A small CTC audio transcriber, trained from scratch.
Data: 26041 training examples, 101.7 epochs.
Rows from block 4 of a small CTC audio transcriber, named by matrix and row number. Rows with one number belong to one channel. Each number is 128 + 32 x the weight over its row's rms, rounded and kept within 0 to 255. All counts start at 0. Numbers have three digits each. After the name is the row's rms in percent of the matrix's.
After each channel's rows are labels from the 100 clips, of 14848, where the channel reaches its highest value: "loudest band" is the band of the loudest frequency at the time of the peak; "responds to" is what is common among them. Only what is clearly more common there than usual is listed. The data: two synthetic voices taking turns or overlapping, over music, noise or silence. In brackets: how many of the 100, against the usual share in percent.
# convs0: first width-5 conv (model.blocks.4.convs.0.weight, 160x160x5, each kernel summed), inputs 0-79
# convs1: second width-5 conv (model.blocks.4.convs.1.weight, 160x160x5, transposed, each kernel summed), outputs 0-79

convs0.101 101:106131212103132132136111114088126106099145135178162098146207168110114124139094151119146063109161135170148106093069103136089145124150147106166130164142102093176158129138151105137055161112111145126074034115139139165107141101117118108119092152
convs1.101 107:141088149102132130109097104163112107106100074124139148096078065080094157131141104131114154088099104060111103109125155121120141147092102115119205183134162157121135141118156128127084134075062168097159159149126184150084065169111135142139111142
loudest band: 500 to 1000 Hz (48 vs 24)
responds to: text has "very" (59 vs 2.7)

convs0.31 110:080071163122089155138078084136119093057107188134104108083140109110181143130142137105053135106168101091142193129144157129142104205100114119146145073138105077139118119168096071148109151139098125117135096082138096132111091084162069069141128090
convs1.31 089:137137073125159070132122120107124160126201115059151150138076106127098119142182080093174123112063127117114151146124130091161152114094146112116078178128148109131091116093151160088144133175157100162181132148098145177115085056117163206164177132
loudest band: 250 to 500 Hz (53 vs 25.3)
responds to: background: none (60 vs 33)

convs0.96 117:122151164112147131096092111101127168140046187072148135117070118127107168179104100168159191165116158152161083115137068142142087130161124144110167138132113128153120107136136030161159060163114169116128168169156154100122135160133144124116115134
convs1.96 106:057133070174168083131124138156103089099160102095138146120135113120137087069136187090084053091151131164134091138099081118155109073106119118112089103126134067117068138082144144107101134064087128144141128136121119156120112094119159126126094099
loudest band: 250 to 500 Hz (53 vs 25.3)
responds to: background: none (62 vs 33)

convs0.56 099:089114079156139150092111135110113109152154123077128099112094156133153131139026145142075068098104139090116117170186081124115081083141151063136056117101097131090130158187120120152183146176093058192103113157153101147160152135167140107118171101
convs1.56 102:140074098119113143116119140094162115147114029093079116127183145150130133141130117129093138126090160122119167124156148131105104178120105127165107171107089126124099112053071063108135107159083072091169139069145128185114142110127066102105127103
loudest band: 4000 to 8000 Hz (93 vs 8.5)
responds to: text has "twice" (25 vs 2.4)

convs0.83 102:174173146130132104103144117099119115158179115110146150084110138102088081112108147114157144055141074151145104133118144141105082082126136105195150056140048123123162075113067082168107206140087122130118087119129102088106086146089090190135106085
convs1.83 099:113148107063112107110115121119060143105157127153145124118167117125153103179181122150094136175160122098155089139087106105198142100128125127109095154135163122098078131154184132146120091124092160112089112235160103140151127100159155166123135193
loudest band: 250 to 500 Hz (52 vs 25.3)
responds to: text has "zero" (27 vs 2.7)

convs0.112 100:129130066132118092131203125107113080086089056103127128103163118106102121149128173129109082132144138080127190067123135060158144082128130099182162061081152180170107144109100130174162115111052122040119132169113170144133133125118143147134135085
convs1.112 106:142185190168135147149112127172148115163162147155129090174105140143115159083140095135139162070120131123149112125133134153149139120146092135107145116179103099078101186099126094121138161169176130141093117132068132091144155080118140100140128126
loudest band: 250 to 500 Hz (58 vs 25.3)
responds to: text has "station" (34 vs 2.4)

convs0.1 098:143126074191098136168097161107156141143117089159128144155171113138108097094111148155142090103136116110156131095110153092150089119131109135161119104119130157132131119130203141142122143151063114200168164067141183061128135124076183091135174170
convs1.1 103:097141137169074090107134092131143122140096166103142116104092139107087125105118152062103159172108149150122148110127120206061130142082117097099173138118143150125087141074081097107145146184173117103092118091166099124132167096155132111155146075
loudest band: 4000 to 8000 Hz (50 vs 8.5)
responds to: background: none (65 vs 33); text has "knife" (25 vs 2.5)

convs0.103 114:064153055103100156114085109163122139130106154081115143148188144140156109135132138127208120121141124137174128101131166133119185100132125137185100113150065047137154104134115132164120180079126133129103128192156117125124102158132152120101127163
convs1.103 117:104137188102094123121085149072115135160131124121156157110119155149157191103146097098133127153123127084151096101133138099122168119140114143150163063111103106163107090131096043101050146090060135053136134121151074155146062134129102098133134114
loudest band: 500 to 1000 Hz (76 vs 24)
responds to: text has "show" (29 vs 2.6)

convs0.88 090:125141153089133113118044129100159167170091108132072116121160161129156142136150171158084144132110145062165087114095088121123156161140162130178131178118150103091158128113090133125144132068119116109121130160164059101129173103143119117170090161
convs1.88 096:131122107086107140115118136147110147113071087132133116149124164114117136096144182136144120151168108166128147125113137140149139143188102143069093092110150142144068138128150106114144080103111145143174174132145121098057120200121118142094155138
loudest band: 4000 to 8000 Hz (42 vs 8.5)
responds to: text has "cancel" (41 vs 2.5)

convs0.5 092:134146102125123146149163116099078142103206091025094078130108152123121099147097087133129143135208181147123156112138133184117132196133167169144115127066116129165112122172171154110181111097132062129107151123099168125066169102160103163109156082
convs1.5 108:128140164153143117139074105140126132164147151127133180112146153255155127090147067150059098160130144123134184173088144116105098194148146097100213099096103163128131142123104080092093088158195180175118104138124100127197111148149129083088114125
loudest band: 4000 to 8000 Hz (59 vs 8.5)
responds to: background: none (64 vs 33)

convs0.54 104:096143136127144136101135172026133169156153169127134144144154108168156110154119127127163148128177105159108139175123094129178132091154101085100076167147109134118126093066197128158112113116097148235180131122136101063153109103138168140130079119
convs1.54 103:165051128097114105122120106100116100085101071107084145149117163153113095121086149108112131143147115080155139130138144107098123132108078128080127121164123133146088175113132113067149109124144122047152117161177141121127092088111142109127125141
loudest band: 2000 to 4000 Hz (82 vs 5.2)
responds to: background: none (67 vs 33); text has "change" (41 vs 2.5); text has "chair" (31 vs 2.7)

convs0.36 102:091127112149121139140157141180091165100125141052096072178132151136155094150116113144098128106101116146146178124137145162145078092133205120103086122071151126132135087152071108105109139101133095090110222139116105107035136099092116101133111129
convs1.36 101:148151110189131097165090112130140081121089137104136084126114087124105124143102107091105136125102125178181124182148146143154099153091117136142135142099088158109139030089124121097118105187113141205154059131151074146142130136085086108147130129
loudest band: 4000 to 8000 Hz (40 vs 8.5)
responds to: text has "doctor" (32 vs 2.5)